A small contrastive image-text model, trained from scratch.
Model: encoder depths [3, 6, 3], text encoder layers 6.
Rows from block 2 of the text encoder of a small contrastive image-text model, named by matrix and row number. Rows with one number belong to one neuron. Each number is 128 + 32 x the weight over its row's rms, rounded and kept within 0 to 255. All counts start at 0. Numbers have three digits each. After the name is the row's rms in percent of the matrix's.
After each neuron's rows are labels from the 100 texts, of 14848, where the neuron reaches its highest value: "tokens" is the input token at the peak. Only what is clearly more common there than usual is listed. The data: drawn branching plants. In brackets: how many of the 100, against the usual share in percent.
# fc1: MLP up (text_encoder.blocks.2.mlp.fc1.weight, 384x128), inputs 64-127
# fc2: MLP down (text_encoder.blocks.2.mlp.fc2.weight, 128x384, transposed), outputs 64-127

fc1.229 081:128093096135157151160102119096157133145157193140138115176124150181138149136161118172156148155109139080132188114042177153127152118088120138064153086162115171204115119116094163085116121099108118
fc2.229 062:168074089053113141127114092159104126129121107126124134146099093074152092112153065082143122140112140152187111168186155026160101157151128122220154155143123048089117121145154133141128124149191141
tokens: "white" (100 vs 1.8)

fc1.347 192:073165163160190158118152109198142114158151126093124118099079148118180144149089095151164079144124183161119093064065146115213097165133150114186171046125087135116141116094128110122099157132151120
fc2.347 196:136182178094189143117162139226162128163078115090139109116211162161177184133142073128093104116147139134124103102112111145161054134137120137147108076134127134140190113101147072127084131144127124
tokens: "a" (100 vs 10.2)

fc1.25 087:153161144104160126164107185082156128081120122095146142124110088109116078106083114117165101120151219157129109156103117175149119113146097119043127098130061114099064114125112121102125124124143110
fc2.25 072:105105118099179103116074120128164139162101151178132121157136149082142138140123156138136086108080046129098131133108109123142134152090195102107111128103114126134188144178162106138076076152142113
tokens: "<end>" (100 vs 10.2)

fc1.230 124:099151079169122142121129073145110069144149191108152129069156136128077134129086181063158151118108136177124130127113137150141107134123090159117122136108156142169167086138078139118146171136126105
fc2.230 059:153142150123102096094144139061111191095172144150070159144170185119146110125128127188079126176125117104050124126174090110167100142136151080133098129111095103126149079162158102186164143138156176
tokens: "green" (100 vs 1.7)

fc1.198 115:135101160172105100088098144048143056052140086111162137128128128117093146203157198157134129169138093142153185057127148137173141134151143137077163167128089102110074187176114180142135173104092138
fc2.198 100:179111118118129078131186138134145136079148140144057114127110135132117185137116184141141131055131100132131159069112140180070062128122129142109131144155114067100100142151133109185090165104093140
tokens: "left" (100 vs 1.8)

fc1.4 145:133082066072130055119143112148170126109189106165113138170146115163046120087167120142100147147175112108119159133084151075091113145154160109165124134123166152156074186139084134180086139165154113
fc2.4 198:155156124124173130119143122087154152097098105193156137080120086101127154147132134119120139108184133139119156047108137174093180181080117124140106143123154149173109116110134115141102127134133086
tokens: "," (100 vs 22.5)

fc1.358 068:187094130137124149174099098135129110071124131154110140105141080060179168122148135161098075184082130177139138149093164165119162131057150121118161132136081112105168158138090206084133124106131108
fc2.358 054:127084158135076137110123100136092106167051186179140175083128120146170148132141089171146099121081118115117097155139201109144205097109154148158131109097117077166139110100132185128125149116158107
tokens: "flowers" (86 vs 1.8); "white" (14 vs 1.8)

fc1.301 086:137119144205163128109135095123124112157147136168182071090063148068151157125143166130131110130144084150188123141092142177044115138141140140126156089118127110089145117165091065148170131180116137
fc2.301 065:102140127106110134169111139134145090070117115182093170140137136155079122069147126152045115156128122112151123128141102121148153103098116118162126132090156100084104142136148155183156137116171053
tokens: "narrow" (7 vs 1.7)

fc1.346 053:123135104130099133126135103150152079052114141166138096111112134109117141195163097072152176160086146142136039142158152107197117102198152161195123108074153115148161134140136104091111130135087119
fc2.346 035:135134133085202157138126098113051167160112127113047167113120148163124093148104176155124074042141155122058139118141078206177151111112135053123135099121123151148069128130107103141105131161152122
tokens: "tree" (100 vs 10.2)

fc1.349 069:164141130123136095118118164118123107161149112043148134132102112108079123157089160157114131140149131127143098105167145104152104123113157093128169126124164145151134100142126146140153126190123155
fc2.349 044:137149125148137178154130142161164111084097114112114182112133091133170117047128159172132114116106086210121089156140131180122120105176128109138115073098161151155111149189080117159128148093084191
tokens: "leaning" (100 vs 3.5)

fc1.42 150:154188133105117083132153139151136072138119153127111155102179133099141124138146130109128130166144198160147091063096161140134111121096094058167111097121124133067130126090118146138146132122139153
fc2.42 175:093138063137182145153118119160149140116149126134111146142049149169117137130136072141117107142167131147084115166122094083133125124121098179117142111136082110140149097130106091046128193136160088
tokens: "," (100 vs 22.5)

fc1.47 120:147117170188114146077166163108131203115100102157072141156094066112119135118078130124069102074144087131155163112116115190125103135149094161130138122132078171125062144161101148147088171121151132
fc2.47 180:131123081113155084173147114129134161151190159130198144162093102082154105159137105086154142113128083162104089068090032126139149091133159107144119170080132110148157142121149170103139137141128141
tokens: "drooping" (100 vs 1.7)

fc1.309 100:043097115199151100103121149096100093067123076145125115095160181145117098178161145084148100139135159089164158098140157151163149206148168137146217110113131079097180156126133151084162107133111110
fc2.309 198:148129103205158127128118129147113151079130132171119104101148109141106087160181109099109065101119137094085095143194142051149077124134111188179135079126126174093139120124134137107171147151130130
tokens: "at" (100 vs 2.1)

fc1.59 099:200139080110166159098148070119142105090150139128086172183143171127137095163140127122141154141110115147188136156135091200147127144160074113153096123200053127046111067140092170093130126089142143
fc2.59 110:121170146164159193090114134087137132146171127128180157177082141126093148121169154148088135132180070124120137165116112022128159144140117117147144080138045112080155114182115164120113132108145129
tokens: "<end>" (100 vs 10.2)

fc1.218 067:158201076156138130100142116141141160037185100065192115103104081070124118107098105120159092114123161202174115126148180165149070113118097155114114154167150179105135093172131133151087161122088163
fc2.218 041:166084159182097148164168175141161072162096150091095164071160176142138124067175136108129180150113081099085132136091114109142163169122139135110115142108108117180106095133120117106140153135139156
tokens: "spreading" (100 vs 1.7)

fc1.197 083:165115045130132134116124160124106091134076172173091127105142160150153166194113125140123168125146160142126074134095108145128128144115075092123125087146055067046144067102091105119132144137169154
fc2.197 076:082158089176129183179098121098152145152181099104139177146072174133077097119123100150136103091204122104091111103108097092113118145154187144139202082092107121161150140142129119091119141129138138
tokens: "<end>" (100 vs 10.2)

fc1.7 047:182124115127176139115085135160087099190081050143126111133161150149105056144075129093200142211065111114209186170077153114167115124077137113134187100105108099117097154146109132096119081138155129
fc2.7 041:071128130185136103176138133125126133146114133126137167060052102112098185143134066141165127050181128148120126083098130140132121138143129114145124215106117181103142120072155101137136200142115118
tokens: "autumn" (100 vs 1.7)

fc1.243 127:130173054152159160180131156144129129118169102173110157104130125128107207135153070097113127131123127130117139123086199105162112130109089166097124140097148148099101102100088165159141110132119137
fc2.243 299:163102113170096134122095113077057128194113119118183050165104109116130105134073114148163086170148096181103150110158128111146100100158130098111201160173112118170122117082172119133129137089168138
tokens: "spreading" (100 vs 1.7)

fc1.16 173:126106188147129089137100159154114120144171113168151071135091082088136138169098192153113128146099068158151153167139139150142121175066125119150095141114039162110095082100081108130114130204166113
fc2.16 141:121120143152121093114061122141098155141143127182108074149122087094116118160119212154107146169145110125120148179162116108125122122092162106146101127167073166164106099073101118134095162182173119
tokens: "red" (100 vs 1.7)

fc1.289 068:097164168154184070122122124120104116078151088173117148115142126139125179103129118126133178119124128121167116131130141171123156112077185146174145068141109158118094169141118120124134163146111107
fc2.289 060:142110125164147147115098056122156143165168141109132136170052130132157081110125090113133139038167142127132171128113125154100094137174135135183134144142092115100232152129160149102141127131140122
tokens: "narrow" (100 vs 1.7)

fc1.193 155:135103169119148151128111133147188145138150174083109162143108092116141119109106178144122107155156145133169140114165112045112152187132143153122205149080124140089083155147156133124093112112147118
fc2.193 193:067137114129106169098114088152162192154102126125182169143111063141135083072163099137115134137131192100092144128123077101121127173136090120203087158144117131081142135148139154066207168127104163
tokens: "right" (100 vs 1.7)

fc1.252 084:094132114141123153156113141161077144158154159108092120073094116163114102115158166143103138213166176130139079093130146125149089109125141102121129116139070094044137154165095123078183150174105129
fc2.252 042:146120128071077072095195115119137092164147107129135162193158145114154087086131115070114157124073139133088113165109099150119174083094084110177146157129184114105080180119122125151078119093055132
tokens: "leaning" (100 vs 3.5)

fc1.280 093:128174104167074074165119129124121089083085102128162145131168170106112160181132105145141097103082142058138055140172123149187128145126092087115170117149135157120161094078129121108167131179149152
fc2.280 083:105123125083149098167153114132090127078054104142127098112128151133091178137136146104125081159095176140089093169129170113084151117151141071154102115124103131129112121128157100153136104098092146
tokens: "bare" (100 vs 1.7)

fc1.211 086:100137111083115133124145104121095119146133067151151143170143087109110119133134188115137087109155105112097124075073114120114167120148130100215130101096132186157055143149109132105188113141151138
fc2.211 065:125150084104110082130159160149152123100158137122091124121111201123116134101124120199098149102126127104166073126149202140137144117093141179114082109117185140200090141142133111096060106160154178
tokens: "drooping" (100 vs 1.7)

fc1.378 082:069179150145099177116062101158153088134182151114136170067085086163138128094159142080152107126160101112120149169090145136204156090102144180111130169140118174142107097093120179190127125158114148
fc2.378 040:156108108131129080142177138120125179173078119183108098171170133111145052116127113177112142143095152177116078128139098110128122140119106081138113101152129070091142195191161073099111116104124148
tokens: "spreading" (100 vs 1.7)

fc1.357 097:115148157136164106184136091141109097144113135085127120046112142144153101138154125098179163201162135128116119143139102132129099082125138124139106056070124136121163098143131150085130111179145118
fc2.357 049:121098150197154117087092067134170189125152168115156138169145077116098144124126133158096124036137115135151130165151201170104121144174090111153168190140095128136166179125139118095136124070091116
tokens: "narrow" (100 vs 1.7)

fc1.221 086:112106124165222093145089126112128153117074116171116158073173108131114151201105099119138103181079101102136164148090103132146101162138091110128085082123104148135132091132134153114128151136115104
fc2.221 081:187126153137179104132133136116149087211192140151179073148153114166135165063172133115091139094080100134149145109149144126110100130086151136073076120051141089135165118170165087108127088114092090
tokens: "night" (100 vs 2.1)

fc1.270 068:111114094108079115096151170083124148154163100139161102143041101115099136136138184111136133073119134141169121099135126130099108164138238102154174139143156118149166131123137149157134217068175130
fc2.270 050:128104113170169193135103062199109074055131157154137092121192109188111071146157130117118120131111154111111097160172086046100153128106070180155097128107086130115127098114077152114173065128147128
tokens: "left" (100 vs 1.8)

fc1.30 098:136090127140062083118139129168190103190172121126130091141127113098159174161108169124186145165121141121141166097148107129109106112104123099159124136082075158113135133122106105066124123138137156
fc2.30 102:108132188147171136136139170146103129104104076157222174152048082122170061120082114120109163157154106108140151157132109120193128174120164158131115095157115131150108132093121120190183121142143117
tokens: "berries" (100 vs 1.7)

fc1.26 094:154119165162139116131116165138152148086176123161118072142117093084125134159130169111112118124123067170132122150163099135108144142064157108142065126108036140137148074113065123137080138184167150
fc2.26 082:127117180146081094085090152146095124142150120148142106170098112063149089169101168170095199149152131120157119192178093140121140142119128141114129120123089134210088134048092129141116109175192118
tokens: "red" (100 vs 1.7)

fc1.263 069:104148155092082181110145103113065097046101079157144079132085125130088078141138091127131115164151092123088091149077163171187117107125134177111164158125130117096097071158108189117118155151145159
fc2.263 062:145097142117090125136179143128181147142166155116084133102152122093095168118132155121173107150095176144140177196092170123061086189128091158135093094108163134134139127141114061154060111116092139
tokens: "spreading" (100 vs 1.7)

fc1.20 076:127140139177162180153142170139125215122133170102180091119081105074180090116163162084122070135174156124136112121169189109181162085089134119150148089114086152151161172162114145052119130179089075
fc2.20 091:141131128106112111099120218137113191181115128142110156099102129122094149143104123146108115139102056090129130151119106112139124168103164161083138134096077113156199110098138136158091076096104152
tokens: "at" (100 vs 2.1)

fc1.296 072:106086115178139130142087112163100102094098189128074142176059112140104124100115131205097151146100165065138128124114158145126103101123137155125090086131095138150110129107146186099089130180155102
fc2.296 066:181116149143162093149182082150113094144183136114183135114125144128114118187102177145113172087152146131156097126097149177119135078179096071061173104154143175129162124165072095164144083167092111
tokens: "leaning" (100 vs 3.5)

fc1.238 171:084178128093127104133092104129129158128135121167152140103166126045156110169126178147126113118099111158151073144188129059104093153145100058169083088102084076153103119107164163155103110158128128
fc2.238 100:140060172195122116148161143124127137147139046129107150106116110134133139143142139155106104144103137089114189152120119178153119104099155171083156126118144173071144112065077095098195138095113129
tokens: "pink" (100 vs 1.7)

fc1.248 096:122083169186136107145121148183116126116159125161138072114073114076130123161094200162111128145108105161154119163153137123096140103075121105138081152120065173147112036100072145130114175164166088
fc2.248 076:114071169155104085122103120160112149147114148166120054164116071108131124154114174154095136164173124146139155204145115113072149147091150125151105174125058125172150110059080111138115140165160120
tokens: "red" (100 vs 1.7)

fc1.340 073:161113144141182119065122083154165130135155140171175138120129135089140109095118160072181111137100137148162162159158080158147120061112150143200120117100135099117115139110140117141094135167134068
fc2.340 060:152126141187151111101106104164139095197122168089180112135072175141181092154102123133116093112125102152139163148125090122083148129173106052123074167122192129167127113105203065104123143139081150
tokens: "leaning" (100 vs 3.5)

fc1.36 052:141133104174122098101141130116133117050159168116088141067111155131150158121096086133161183125082138117125126110127089186170164085071186102097122083120140148197120072154110172098073141182168105
fc2.36 035:111123100073122153125170160111137169206113162117128121113165098088191125150139102147155094137104108122145113126148170040099135140185118125113069117098138106067111134016116137116189113131123172
tokens: "white" (100 vs 1.8)

fc1.244 065:075139102136152148106146148144155106119183109132139125130113123127109088125113131135175157118161042059132093110114173090102128066153139143086174145096170197171112097112082137129121097104121081
fc2.244 057:156134139147095106145081117128112112122096128191115142107182150157108133118146130169139086120131157110155121114174040189149147180114100160136089083183143109158111079091133152132150109144131098
tokens: "," (100 vs 22.5)

fc1.40 117:137189118130162098091091081113114116159110193120093123061209135126065112181103154154120140168087085154106116169133139133116103049099097120115136129132101152133118115101158149137139086188129153
fc2.40 063:105109110157092108142159140148148143155110117178144109157067131107189109119134123110136083116140165175152106133115143175164140131078156086094140135114196136106193153194125110148098177101074148
tokens: "<end>" (100 vs 10.2)

fc1.19 107:118150094138075067125162110179083108126116129162123138096154199088123151216140155068107184147144121131129113147081137141179095118168167110125096148114111150069133137143117151121114061135143105
fc2.19 114:138119152176128189161163140118187118095103160116120082154099104094182095091107131115133109162138216114150150172125127164102133111152141102124158163118196133119106130133085120160038154118101152
tokens: "leaning" (100 vs 3.5)

fc1.179 113:121157039152096133131135088183096146152157090103120133065114119180082112112111123117082076143108103149140171087098197076146107124154124137111095122097149166061091118105135160160103140188140149
fc2.179 128:138074156127180150169158138051160172104107132165153113133102116114162149097136154107132121111193180115058171105091133183059152181127119138170135156123130142174143119129093063097084123120129131
tokens: "spreading" (100 vs 1.7)

fc1.320 136:129110084180128094124152104116103208156129122208095066111161107113129137091107129125194042122065114124078118123085101137190084108143097156144146108078095136111144098183114136134116129177092139
fc2.320 172:133100208104117155149097198131105087084110094110190124063109091174108175107149157049121113115087117081168119143197098127171171190124155116119148131121157084206095144121192146161095134181114162
tokens: "night" (100 vs 2.1)

fc1.1 076:155151110124134121076189080098143128122134146176087145104196114086075143129144187101101082111064104148086095112102176182151177135112143170142146134151123115119124108155133124122165142160075209
fc2.1 058:078123153086084121114077143119104178045147143124159127108078112134168074135106088125111107127176144131103156047154100111136173144135119095137120189086169159191088110142098159109113085173193207
tokens: "drooping" (100 vs 1.7)

fc1.342 075:125149182180108153109150102113139109150164198119156147093087074133133177141120070163158131147109084143155123095111140119085130098138086143144164120151118138121142073117156143170132102144134104
fc2.342 057:107107141148115144112128037123099118093124184110092142080168102124105083135122063103107118096163136123154140144127143094125112185117122115126128109098164169111135156161115074131155147125111132
tokens: "narrow" (100 vs 1.7)

fc1.227 115:127141096133096151126151090106134061096142184119147108077189184129101132124140141110150178125073122140121118143132098162079143112127142152135136144121111133120101067163150148181119213128151080
fc2.227 051:107181097098121048148111223083153165143135120141121161167172089175190104164135157180099067105153151107113119100150139112191152110141133103151088122113168178083145153138101121125096104145098126
tokens: "drooping" (100 vs 1.7)

fc1.327 096:101125131145131135136183113124107092193172130115172115094104146147166144142126151098133096152153148129152091112097109151142149144173204149215152080175137132141154133110094142104160161113149114
fc2.327 136:168106075049171084095151115176115058114100154135092125149179147123184143075101125144165170160118142118109108177092053167143166155132117095141095154138127062104139086078127120179096051099103221
tokens: "autumn" (100 vs 1.7)

fc1.259 091:092126126079138180126147103157126172056148119113169147196064127140117103091108105123060058080085122172136140109157142108106151112160083122139184188129141125154127182137072181110106170125116151
fc2.259 070:170118115098161181111120096161180104099093117144147038063128105080114074095151123132146188199134128082151122117156164198183163203102139184095120157109138094135123117174135038129124121132073132
tokens: "drooping" (100 vs 1.7)

fc1.51 117:151090154184138109070180089116125126089086136180124157088158110115161196167148141132139150139158090132133088089155176091136091137156108109147146108088125122121115091171056161144107085128087048
fc2.51 182:053094109116110119128102116166143124104091112072120138083085149140111088129156140144134159171102151101144180142080098167122184131061152134081158162164132087186099211144122112101171161072147141
tokens: "flowers" (82 vs 1.8)

fc1.372 076:133105119125103121138148107103108182134171110122131144118114074153159178106157183090134043136112116136094145125103170137159201099099135140156180107142051131172110091139138088134177064106138083
fc2.372 062:172098121126122113102087126125107188099132123138137201102087093097155160216117128134122153125104117090101155154145115156128170123102172112079138128126154101162117097069047169136101084150100095
tokens: "tree" (100 vs 10.2)

fc1.292 106:112161116133094098064106126135109170094097130160109123079105151144150197167139130118114155109115168082156138126085192173147149124084141097167153141147137091109127122172087138132182148152141113
fc2.292 129:145144062148144086144128112067138130105120147149098082105115143120168117115157104153146158160125162090091184078097137149103123116115143092153129099065197124091140124110097105173157144147124174
tokens: "flowers" (56 vs 1.8); "white" (44 vs 1.8)

fc1.311 113:159085141184103142141144120120151123112140112211137117106146070137095165139107062078155122082095128120092130088180120162150127176124166161140124122116114144180124062122127152198189154184137107
fc2.311 112:184116167198163110143131121159131127167109127169109067131161137120141175108140108078101181155115099066090120152116126135115075129106148135082093149070105119147198091185170108109100126095075114
tokens: "night" (100 vs 2.1)

fc1.348 092:076100122165154114102145123101147111116153128109184137104066132094181150053139086109112142143165118136156109119131167159090090182149083152145160178116154122091152123134105077105130147131121124
fc2.348 064:153146129120121187136112166152127108084117095187114178153143181150114148086121169130039101152109146139116136112109127098181183118106147137133083135120106136063106132138174149155124144159199033
tokens: "narrow" (24 vs 1.7)

fc1.48 047:089156093104120102148107126138134087107102153125091129144139154168104139146091148101139139179110129111168090153135121165099085157157103105154076111109175145124132145086090130065119162169191161
fc2.48 031:147106103197210073101104086146147149089132132194144088146147201103117162174165122140133154124123083139122130127116124141145082158100119149086168141122082140132159121137137125165089135140083076
tokens: "green" (100 vs 1.7)

fc1.356 108:187124107100169154067116143119167138085095122137116096084067110118104169123138149134113198150139152077142062159167148142118140102141101144080167138154126147136123096146143164140099166105109144
fc2.356 124:111135131156134148183083163124092198126108134118173162105134202160100148166086102182173136096147099146118144091100117075150147157104137150130091069108064109127147091117197062142159098136121105
tokens: "<end>" (100 vs 10.2)

fc1.215 071:145203125167138127096097187129103146114087121149106147139165112157113155134081128092142153167099110116158115088102144183152109124088107117084171104101177202138083091120117084098144081128110098
fc2.215 066:183076141139162126144140121104090152139155151116133062131106203123109165165156112170186103090096140095076093073217109125119112104126148092095201132114100089116154102091102172152161178107132087
tokens: "tree" (100 vs 10.2)

fc1.368 063:118131061129160129086093214127072130039120092083150167087122060133080132151149173096100116159108164165121154145128133145132136122128107128094086124128127125125152170148134194129127154115167182
fc2.368 045:173134117108093133150138133098129108129183067167153097173120092189140120219167112170130157094139184108206125075164102115075106111153107146121143172154111110155124123164147073205141113134139169
tokens: "at" (100 vs 2.1)

fc1.181 086:101053045063076123151110161162080104121139053124130101152111126132162099103152144186130169200136134152154097095142093070151122108152122116120103143123139156138118082102140079201122140153182103
fc2.181 060:172142108149121114145081154066123114148175198129093104158136158140108112119079093131128115133118091184113107148098196082133100052088151129042200125093107114125144108101183105128156094096159153
tokens: "," (100 vs 22.5)

fc1.293 053:132180125068105095159132095164157078088111064154179091096171151084120098148112194178138182154131119147148102147104162074136112127165138112182105132094094141126126098178144119147125156166083167
fc2.293 038:119116157145205145120139114144146122176096158125180198118126062118125127124082129114073162142083104121115134201119151129136168127120082126057164106126093081121105148083085094125117154140122116
tokens: "blossoms" (100 vs 1.7)

fc1.22 068:123165183159202145061109117087105120104131067154131131107069138147089175134162080178109186140155072123182156134138144149112130116153174158130164137118139166148116123125166140140126171161106101
fc2.22 071:131129134135133110119098072187148172145200179134119159156072134125163083090094106112130118066174139128136154106080102133039107137183134130173122114181101137121185139124165096070123129102087138
tokens: "narrow" (100 vs 1.7)

fc1.363 107:118152117171143116142160100122119104089100178092133093084115104139121146207178143132131010129100054115146109103185153076141124158153103109122140138126093134148142167111099115173157114166144105
fc2.363 171:078129076124095174111116166179133150074092082162168159143129109120117107101144096135128223104140130104155138140131128170105123109093152137078190134099123117122132142160146168111095109127148159
tokens: "at" (100 vs 2.1)

fc1.284 259:120107188177134070113088132157142133130179114171127077136089087081117102160083182157099157125120081181127134167157111139124152145085145128140102147118043156128103078099079136115097155195157112
fc2.284 204:110135188150107082108112140140099118132149121175137083140090099085154114137127185151114192118135093131114134161139122124093142128082137142180106143165061157170115092114093130143098163178187123
tokens: "red" (100 vs 1.7)

fc1.364 160:137161146166144096133126200098112114093150104129118112098095175150184153164086145098187084190094141061172142160150124121170138126153156093133166121132156117076153140096129116098159134129143113
fc2.364 177:167163124095083145086138142125176152125141093069149154128120154130107089125098091121130125061082149102170220165145159134143085140198087143083143172195146140132093171150156095129145125138147076
tokens: "autumn" (100 vs 1.7)

fc1.182 144:150153117009152162173130102076140135115122140125115180215140105122120142204128183064145135048160137082132122113100140104059107114131141080117120117095124129116125149062143125142137141126065087
fc2.182 131:131123108165079094058137162130065138173104106151139099103150105151112089107099092197124166173137080145137140094161132149207139118134157144133170113160211128157104090115129139119137164114109079
tokens: "blossoms" (100 vs 1.7)

fc1.196 111:130104103083083137184110140162183141100089139148178155191139119140118071136122117154185136094099142072085120114083086109108115201109149100136130140131171143161096083187177153113121160107102099
fc2.196 063:095168133096180204068169134090126139109139121083155093115118095096130172086165101051137131135138128162111174168153108159098167142088087186131178133121140091135117144085080112152135135151136136
tokens: "right" (100 vs 1.7)

fc1.239 107:166129123176190121127126136071147131128151116145105153094152139101094136181148127115163124169100193169178049104076121169141138083139106109115137100145126138151112094188130142176105151097162152
fc2.239 084:157155107110089137141145115177109157158134134104083145140073122099167138142121078116144111144124143118112165141162121102137111128137159109054096130106145154140079136099161075054135182174142133
tokens: "," (100 vs 22.5)

fc1.212 182:115108116176166108088109081162136070139126150168161156149075100067128098129110112104118152137116111114196155118134106139095150095110168107164160112116131108102128122163136070093119159155093129
fc2.212 274:140110165185149117140126105149149106178152158090172123156049141126157072123083127132148115095118131135158170153099110123069130124181130118161119176127159124166182112116193061087111152098067144
tokens: "leaning" (100 vs 3.5)

fc1.183 081:044135136162111119137106171149131109171054101160107145078109116168136107133132159197119100179135149096164133099088137173123135104109183133143134133121101158140104162101141145091055046199109158
fc2.183 039:158178156083166108133121062132131137128145119095165078187126114115170074084147121140170163061096164167163086149151196113169117143088123097133084154107129141102152196131143170116199118083119128
tokens: "a" (100 vs 10.2)

fc1.64 114:123153124115102107125135115175160136093098186138148103096132101136086157144102142118147069081128133136140099166110201080149168120116093111152138111087121154150134102202114147150108066130089147
fc2.64 089:153108152117146093117107164126144171142177139117138145127115134078129119135134066163112152165129084159103198104134082144153090157120121161078098122138074098072131109086158140131155110097128158
tokens: "pink" (91 vs 1.7); "blossoms" (9 vs 1.7)

fc1.31 118:089101111137119147138165151099112086056161115155155106079086141103063093145167124109160116103162125127103114143083160124108132028102195088137193118083147158115116143119123149102109135112141122
fc2.31 141:098111113057059052076141176184183063127144117120117113139152115142182164133151171092048151149063175100107129134137123149153120170142116125106066114109173126108097188117116147209152135141114133
tokens: "," (100 vs 22.5)

fc1.383 101:062106158146104185107152184133155134109046134142151194137063126114115111125137091095131164158186121139138193129114141042144157087198101094107111154123101139105099106176121145165121140173095113
fc2.383 091:112160147150133129158133103051098133107190158114100080117127221124135107156073155119146150118086068220111130120137162104192171113181115095167112128129159134126114131080111121200067095140106088
tokens: "right" (100 vs 1.7)

fc1.310 117:135105112093180179125085157136140161124131166132097169149106089180148112123103088141138157138180163114180131154112127105159110105108102068131108152112026171105099081158118146090150089109193130
fc2.310 156:155122178140174108163134068084126084212159117100083112098131162171138118136125193117085050168134085105111135101140131095141196142134132104133110169187081164144122134076101113097172140129104117
tokens: "<end>" (100 vs 10.2)